config.yaml
model: "spectrogram diffusion model"
spec_augment: false
arch: "unet"
widths: [64, 64, 128]
blocks_per_level: 1
muon_scale: "original"
lr: 0.04
adamw_lr_other_params: 0.0024
steps: 19600
batch_size: 256
Rows from block 2, named by matrix and row number. Rows with one number belong to one channel. Each number is 128 + 32 x the weight over its row's rms, rounded and kept within 0 to 255. All counts start at 0. Numbers have three digits each. After the name is the row's rms in percent of the matrix's.
# convs0: first 3x3 conv (model.mid.0.convs.0.weight, 128x128x3x3, standardized in use), inputs 40-49, a 3x3 kernel for each
# convs1: second 3x3 conv (model.mid.0.convs.1.weight, 128x128x3x3, standardized in use, transposed), outputs 40-49, a 3x3 kernel for each
convs0.93 098:116183163061119146120135133099087154065113114097164181100109142106083168031103183157137128124121112255112192135117109107136120143123118145126127093103097101117150073082115071111136130095121110111186121069125096102127116095132113097144078127146172114122143113079128115136
convs0.94 081:186154094143084096138161123075102128076133179130106172112120124166115114153063106169176215172137184132120160088136165094119151086134125189159110130113162170150103134129136163129131152144116102109141104158146113142189171128150183137140201136096134144119136120120141132095
convs0.95 081:048060087104115171051152192117091116112116106137084117089122100090147148000071097092091126075072129118136132055097151081097109093120163109103126098122104141156155123136141128111127130084133121079069105080119138124119159118114186154130211135160125126149131127125126156140
convs0.96 093:172162135122096090142095151095146123083113167089143093108161147105158183094125151047071095117137139055143094098139091133103121137134111119130213089115135144163189148123109122143148139141126079090186072112128063106142095095154092113162121121142108141157131115132098112098
convs0.97 095:143139100134174136095159125074056087181145152164112146089129092149128159148107188106144140183184203255154229124090109076076116080072165122126126096117119133127137113125101048131147135146157119156187119098113120127176110126139139141128117102132119123092145141140109111144
convs0.98 099:135068109156121122097162132090076089141089130139114147177106110222137060208122162110088124042105134097153185085142113079120114081101139144114094150148101115119079116113086155142075085119099084117113066139147123100121138140088131153088139154076148134118119155103126162097
convs0.99 094:045037020159120076255170233098103084102077098170159144156116143116134195106097107136139105083094073059052045135131104162105088072070122130135108116117137147156142160143126128093029091121153128120153135129167107106132128155163183160146110122108114102126140135083117129129
convs0.100 077:123136089141118176118149141180153103137111137158107120181117127180132121174114093069086079121092107128189117143133127115110104149142103119126121160164110111112071173125117145129143124145149093124132125130160123152149155134116107125111140132122128139118125130150139135120
convs0.101 081:130132147101143119095075139093129125105103147097145155091134187082157185110117135091119116070134177104119048115119142099169115116126111112096166127125142127127113108151119131109145099097178067119160128111130099164122116123116136113097078078096135158122126148145107161132
convs0.102 070:207152095114077085142062147153130108102117102148138122100129120071127135063130137166139110103146099119119097139117105177158151131150139164141135109125130126130156147136149108159146109141172118150163139183179091172134115119110130120104114082119176132149120147167150136150
convs0.103 087:171150139128127102149106128108120169107105158079100099089085182070122244113113169071152174151132101065130097088120112094089090059122120106075085172122126138078069109103139109095122066101141107086110086083155086107112134133101173127116095092138126127122113117129095089133
convs0.104 117:152143142017130252187143092130115132100108187098121153071110144121133188101094064086126203000105252082131197108108098128101141127090050137126151045134161121137083147127064115120192144092106044058173185123086115058140162165111246159098141139131101137130125115115102140108
convs0.105 107:117159171152199180138140159111128160209170176163122162109140088124100074090126113095106109236110085166157064142126086109100091107120072136138089116132115130103060099099149152135203139132164099079053101149156156104147106117085074094076134111124111133178105139174124139139
convs0.106 119:157166140000135255208112061119132092137134129126101095114098126150120052104098139255120000188148095106132133122132110162137133109130063122135163078096122103122114124139161145136158149135166062122162154100125098115130125137114141121113178145120116124125157141144144178141
convs0.107 122:147084108177096085165106116201138175126098143077090086092109105130131103216146136085121135195131133143138170182188199124148132127116121196141136074117121151124104166141132141147149145096059104125106149140175101128169203116154168128140162090153160157129101121093142144099
convs0.108 118:111069068160084053227096024160156143171164110176153080152090110171059103138027069152111107078118116207126069139130130106111167084103203159153132146141146102135156136146089120144081146103063182123080162122053164122105139128064177130076181116063129153118103159128099167138
convs0.109 114:118116125178124084129110059152135115113095110129119150073111126080114092086103124114115153066122242000117255120124112134122049152156111138109176128142162189131096104125156169093075083138212094104090026093135086076153166132170170114145195132082127166176169154148168163155
convs0.110 123:147121104146117059018117223186165124109135163155137149148127174126132128124134155106103046195129000144117116084101132122122140139110123147133195071112102199132172153143147161149140087117100060108079033113132144094037084097105121125040113117186110115118091130120130131127
convs0.111 119:169159113253149042073137203119131111108116124147098077121086092077128160100095083134130119000108255237139004118104130096130096101112109146145150151137207165159167129111144084114093090113127162082090148105174102089096163179119151167190117145154143155150107128164118136113
convs0.112 113:109070076105080098086030022134077132171149183147139149166129126170152124189129137160111158075126132109099102204224224151158205144145141186181159135177145112148138175150178161124170133124117135135128166171179119126139152139174111138149125129153087106116120140147123126128
convs0.113 103:106079109071075061106110073150089092119084074163137153200076030110073037168057015169109149130106093195121115126114146104111125135100118101096106082091133137124136121102123115145133118122116181192155142123054175185110072108164099113136069070123094115164104126169100127206
convs0.114 105:135138140143136099147157103109114111100143067097121142052077144118099095095068228255187113186110013112105237098109095111131064095083120071100102172104080132108126108141164125112035105118067097074131034132205122126213160138181081149206189128164111120108107120060112117125
convs0.115 110:179176206149100137084112255132117061122143141139145139150155127096139134104109101168177201151125158031155136138108134154103098130117183136101121070115109096103169110107120111101072073087145168142193058077148093122117171157141155115080102163204181163166153137131071107119
convs0.116 116:115099085060110042206112153125097113100109088164121086136105076102077159120068029148138126128113133144112000120108104111128066054104116093095064124080060099124157078107154103147118091124150087134159100069121105168133101147127243147105085101156123137109140126116130143117
convs0.117 115:120123128108100186137166255111121112103123083103096159175148117105064120164110187100165211135137116028124203106080097080044106085068123115099102091072127108083114137103120101092092096067082113156148078207159208255191068089130087083133131107128073119154115119157114138146
convs0.118 099:088074066186144124243151131112085097142107166138174102108066187117108137144105134080086034018066170196162109130100113113070130101080109073100207167136076139131203115096069140119116126129052114084101151093101095112120141085115165133146100105157111104089085114143136135124
convs0.119 115:118134089039097097192122128100119112140129155081095107082108162114102157132111163087100140193152205239148135111113122126107086148163150109106121101110110055081114147129117129125088111113112075089130124105101129110149078112143180153153052106175134131168157129136094138156
convs0.120 118:144104109157102014110115137103156132100121105125163163127112099130093112075048136159138201134139067095099255150145104143141112156151127145103144172126080119134183114097103130152184127133086142097099079134157113110117168159160151130087089144203122101102101094095106131163
convs0.121 114:120131117112183186146181205146083117178105105167102163135060124111032123188100173102109066082128085000144255187125097109142141146139124183150158130137139122108074149106120137113099129124128189099049187084103135114091173139147164116094165123110147127134136137110093116128
convs0.122 083:108101120189150090146170112097169140095122109098118150061178115056098151067055179127082098153110011247126116165118150109101115169112099036092142109103088171090138114095116123106134136116099098093110114112138102066081101132069087070066106110160116137149099080110146112109
convs0.123 104:123132124115140149158172147141134096092172163129111109116118086092137110188092056087130172122097186154141108105129123116154118152086131104114107116115125118120179093140112099143124147150143104161162095144147088112168065109120106102148088096068148133129134145150149119182
convs0.124 115:102162128143133123055033016188184191122132107130142130204163120196132075220101044179143144196119034151097005163137140171134139136125125191121112149156153223126137169148132149165127180145145201181166133149107071093068154138158136133134152154157103105145130124113132117140
convs0.125 121:144107119128139106129154190159208185144148160134134136090122098094135145142093138119162128134155129186163139162148153193166185129165160113121115111135162156129175179092075118105078117086121104158118138150135160171155166152098158131145177159151129171131139154108173192157
convs0.126 072:092093138075109089139080123116072105102079121179120120065078106046047138069103161064088115109115140129142109110102126175100085177103089110088118133091145118082123082099106128112116160103137100120087121101083124115091129099105108093104120099132116119112137134106118137125
convs1.93 085:055081092102131129113127114132139114117121109150134140147150155115111134117131124137113137117144111142147156152101133129079092140103091123155174114144116128158151135157137158148166143102124106116122126140138109156164113112145173127136176134147135138170202147111128143095
convs1.94 104:106096087161127115142135108106151183088159203083135182172150161149139143127113121120151130095125115136144119145113145168150143199159180150141149166135162156120123178136159157121132125129116154121134162137136133120125160111143174128147159136187127093123120080077114072088
convs1.95 062:096093106115123113095097110130101090169081089187133156094099176158118149102156181130148173084123130140116121140127137126128130122099094134095156127106148140140147084120096104128128088101110158155183111142148103111098116118101153128116165166173177133125184135114135114117
convs1.96 071:044110110094128134061087077141112122129093113147097102138163183117152152143113108095129143104145145074138153161124161180132155180137149129115121065101127111115162160141145191170164173150154099139159139142164115133140137136109155176129171162172143135097107120101128128108
convs1.97 086:114138130110111123069092103112096105126097095141140165121153178083142180104140157177110206145137141122109118093116106120157132147134119088122144127132150107125149093114165068090166153136109152155167139159172132131141093098145126121144178133142101162219156130097131127113
convs1.98 083:129107125136135136148165163106106103102088094037091098122104065150136065142139083095114171059091151101116158080132124116156148140178177103162105142158115161136150164149139152131144154123145131097122127108139134110132155155093126117094154132134082088078090101084138124073
convs1.99 082:170125196110109108172151147198165148153184193155143131134151162062118190136145174185197190074102097123135101126127130199141113218175149182116096124138173170146198077126167144138109172163135134122115186175247163166165099106124135115063129148166090151168207120032118131148
convs1.100 076:145178167158145147136122087097137114113141135171183161123112137136146160106118156083110140108105142120147145180194157158165139207152147133098138150093146120097119091080104155133148093139132135123124147101107159126138160080082164080088179125110148166113142166134158117118
convs1.101 099:116118112088098111089090145063073086099114106128130131090110111077086082064080077145143113084095104147136120115146165121102136155159162087130147113143168076106125109133075142135092104105068141108107154117102111085086118105113137090094162123111152119115120107125122108088
convs1.102 093:139109110135143122136112087128120117140164136177137150166137171175140139152121129114110110113105106157135124169126148157118130182148128134102117161132148136109113125132100125146129103113077132134142149138120147140121156125124176123110167151114124118109110104103115100129
convs1.103 075:081109085094094056125122083095149122121127159151144134111141118062143166090129116097125104134167137132158146089098095175132123188161156112118099132117154097134130115115163170151171135176213101143149085119140151164123170166173160178151131157158161176153180150106163151195
convs1.104 144:148106090092158227139115102148139150095147180113114151138125114105185163150127144136145154061112161085120173155149155115125157081113156128132084067154112115122109119120055163113162163127157146140130132117083099111170142132096157109134130114088132123115225132186056121079
convs1.105 140:135116138177152174082115136164147128184154119141148130068102116100114105071106107121140124171129116111126118107116107111130120122133115154147122089127129112156118101132157136160205146154219177170163094094072053071062110154137119147108045092051112129132050109184119100183
convs1.106 151:207111033086134206115110124146130123057101123148132140102126131179146094134140164103124152130131094193122074158158118120133155092104133119106132120148122144130094135136102153155200085122120130142165080088085072098162162162147108129044111141077127097116146128140059126134
convs1.107 128:163185141178175156154133145091118138151162167156168154124142163075120120102134117133134163164138120120141133139103127160139152106129135181104167095139125177136073076089115081094113147150165188150164195188153093111101103145144092142169130118172200137101190125128133096103
convs1.108 138:122087097122110142145134162110144141111141143075131125117101057082073080084098091120104089109115148117126120114103097134096087148086086121076028184092052133084056162116143107101114076088084113113091131122125120114119134137041108122041160153091163103119203105120191120106
convs1.109 124:127118113149113076145132113163156123103105090133100093082134147118168161106148128018120232077142210094133160183100070188144075165142109159114046091110155160140102043110178184140137095119168121141166132140164102119106139136125160144120128125146135129143167123081146129177
convs1.110 137:074125254145143130111104131086092103077129132138127076096132149125143140111156150152118113157106026108129072113130129169153199091126114203127185062107053142102158131117161112113101124123171159132110104121143131142140118124146149121010100132159151116129105145153105119146
convs1.111 149:044109180148113106142116105136132123120134122103138131125143138104152145136151089179127077054102214148126131117115115144142170153139162135124173182142174127111080098099171114085089163116185152149148101075085128108089148159126129115129121110124120121131141141196153143129
convs1.112 149:148175147118137124138162132046043011080088035228248223144110118163102112131082085159160158110121118104115123183170176094086075077047047135182225146151162102108081219178156144128121104073063155148175100116094107130124122092099146143122167161145105126105082120122089111132
convs1.113 116:128109095132114118172172136103132102090094077119093099163081093117073078137076060152132123132113111137131140143151065169143080158138088133092085094081097151104076197134089180103095161113098136113132132123111119107107086073038130077078171112090046096145070113181055143186
convs1.114 122:095127119121105100161147146127126135117120177123142153134136177168132169163159147132148225160150075210147135125118182118148159158172164151133136201115178153143210124097131145131109119140084126153189086125222131141130114112148094105110124112145162138143096106000206193129
convs1.115 137:195200255165165149145159170065038025104113123255226192138137149145146160117126178157160170150128149103114134176148167119088099084069076170159195104178190159122187186194231173126095068091112097103098115120151146151147068109172176165103192183219104128156163136095118134114
convs1.116 115:148123199059095093172163191132132077129137137155149119150132133113144173153126114091105000120136157104144083180148143142107099151112088122134113131136111115137090087128186180140079106121127144149180210208207119128148092136134155103039146146154128132073157117133145192161
convs1.117 103:116155189147163162151154130098137134133145148176181186135133109169169185142121114080102176137120144092116176127139135111143173139178141110074069136124126182156171162127218138105180074151134111093109084090128106122169126141098154113110154154114129120169119130115090113118
convs1.118 110:171134093131118122194143117132116135119139098127125156198166133140134099159133139147152107057105152092141094104123187091126168155148174136114204167112083114125196137125079131114071143120114164124145142130092148131148128110155086074080102098186089107059104128150184132024
convs1.119 119:185176210173139167141126125097118143105081074147138166121133133139149148143145208208156158176118188125135133154138157106126097109112134099137133151153138140142170061082126091079127103117186127144105145147126147175152148162245162127111112109196090130171192146132133135151
convs1.120 111:103111078138082008149137057124094121143118133142126143112157187137162149134142131108100255131123075149147211148093138140101149113079090089097190188131081136097158118128134052103143102116088145145137111103137128100085144088160139114124129070110088113125146135062114117091
convs1.121 100:167170169144161160112116175180155166128137127119106128171149091134137094182152105026109208100096137080083110108066103104074116112121125100105095114120117164149130168110114201109137198125119148141121153125120155146119097102089188126124142100098155118131129112098115146142
convs1.122 073:040091132124123109118092069149154162137125132127107123133112109131088131152096096205176138198148057204170103084065102147090082180130092141157159186144127071130113152125121127137125108095101129164189112127128138152128149139086161177089125180122129153049091147053130153111
convs1.123 091:141121105100183146075076078115110101087119093097084081162081051132115120138088130092096117135150203120128144098123066115116162127127128133160121131112106133129089122136122144143081148148108138115127115128142096106117140129114107136111094178126155113132177169184121119108
convs1.124 111:158145109129105091124126107108130154118142156127156172187144108165094068130104070123134066128128065147128126082101128072084081067082107148106122127149155133121122115094138086095131087107096157142145152142144137126131110112118087081105105102142044075108065081102058100174
convs1.125 091:092095102107100103084083093109134098114117120106116106155118133149115124146104110141139156141136159143146153129178184102138159107151166101131108105132110123142125119133147149164155135173161137132115138131132130126118167157135157142134144145141169154106163171131176165145
convs1.126 075:064088050043094087174183128118151130122142112168113097109131120112117097126119093120126097126118117101081102144153110149159108128133115166157138111126117102113094098094031126077064091068082122138138114153150117150130152154151160177154151118105137147122159135105128112129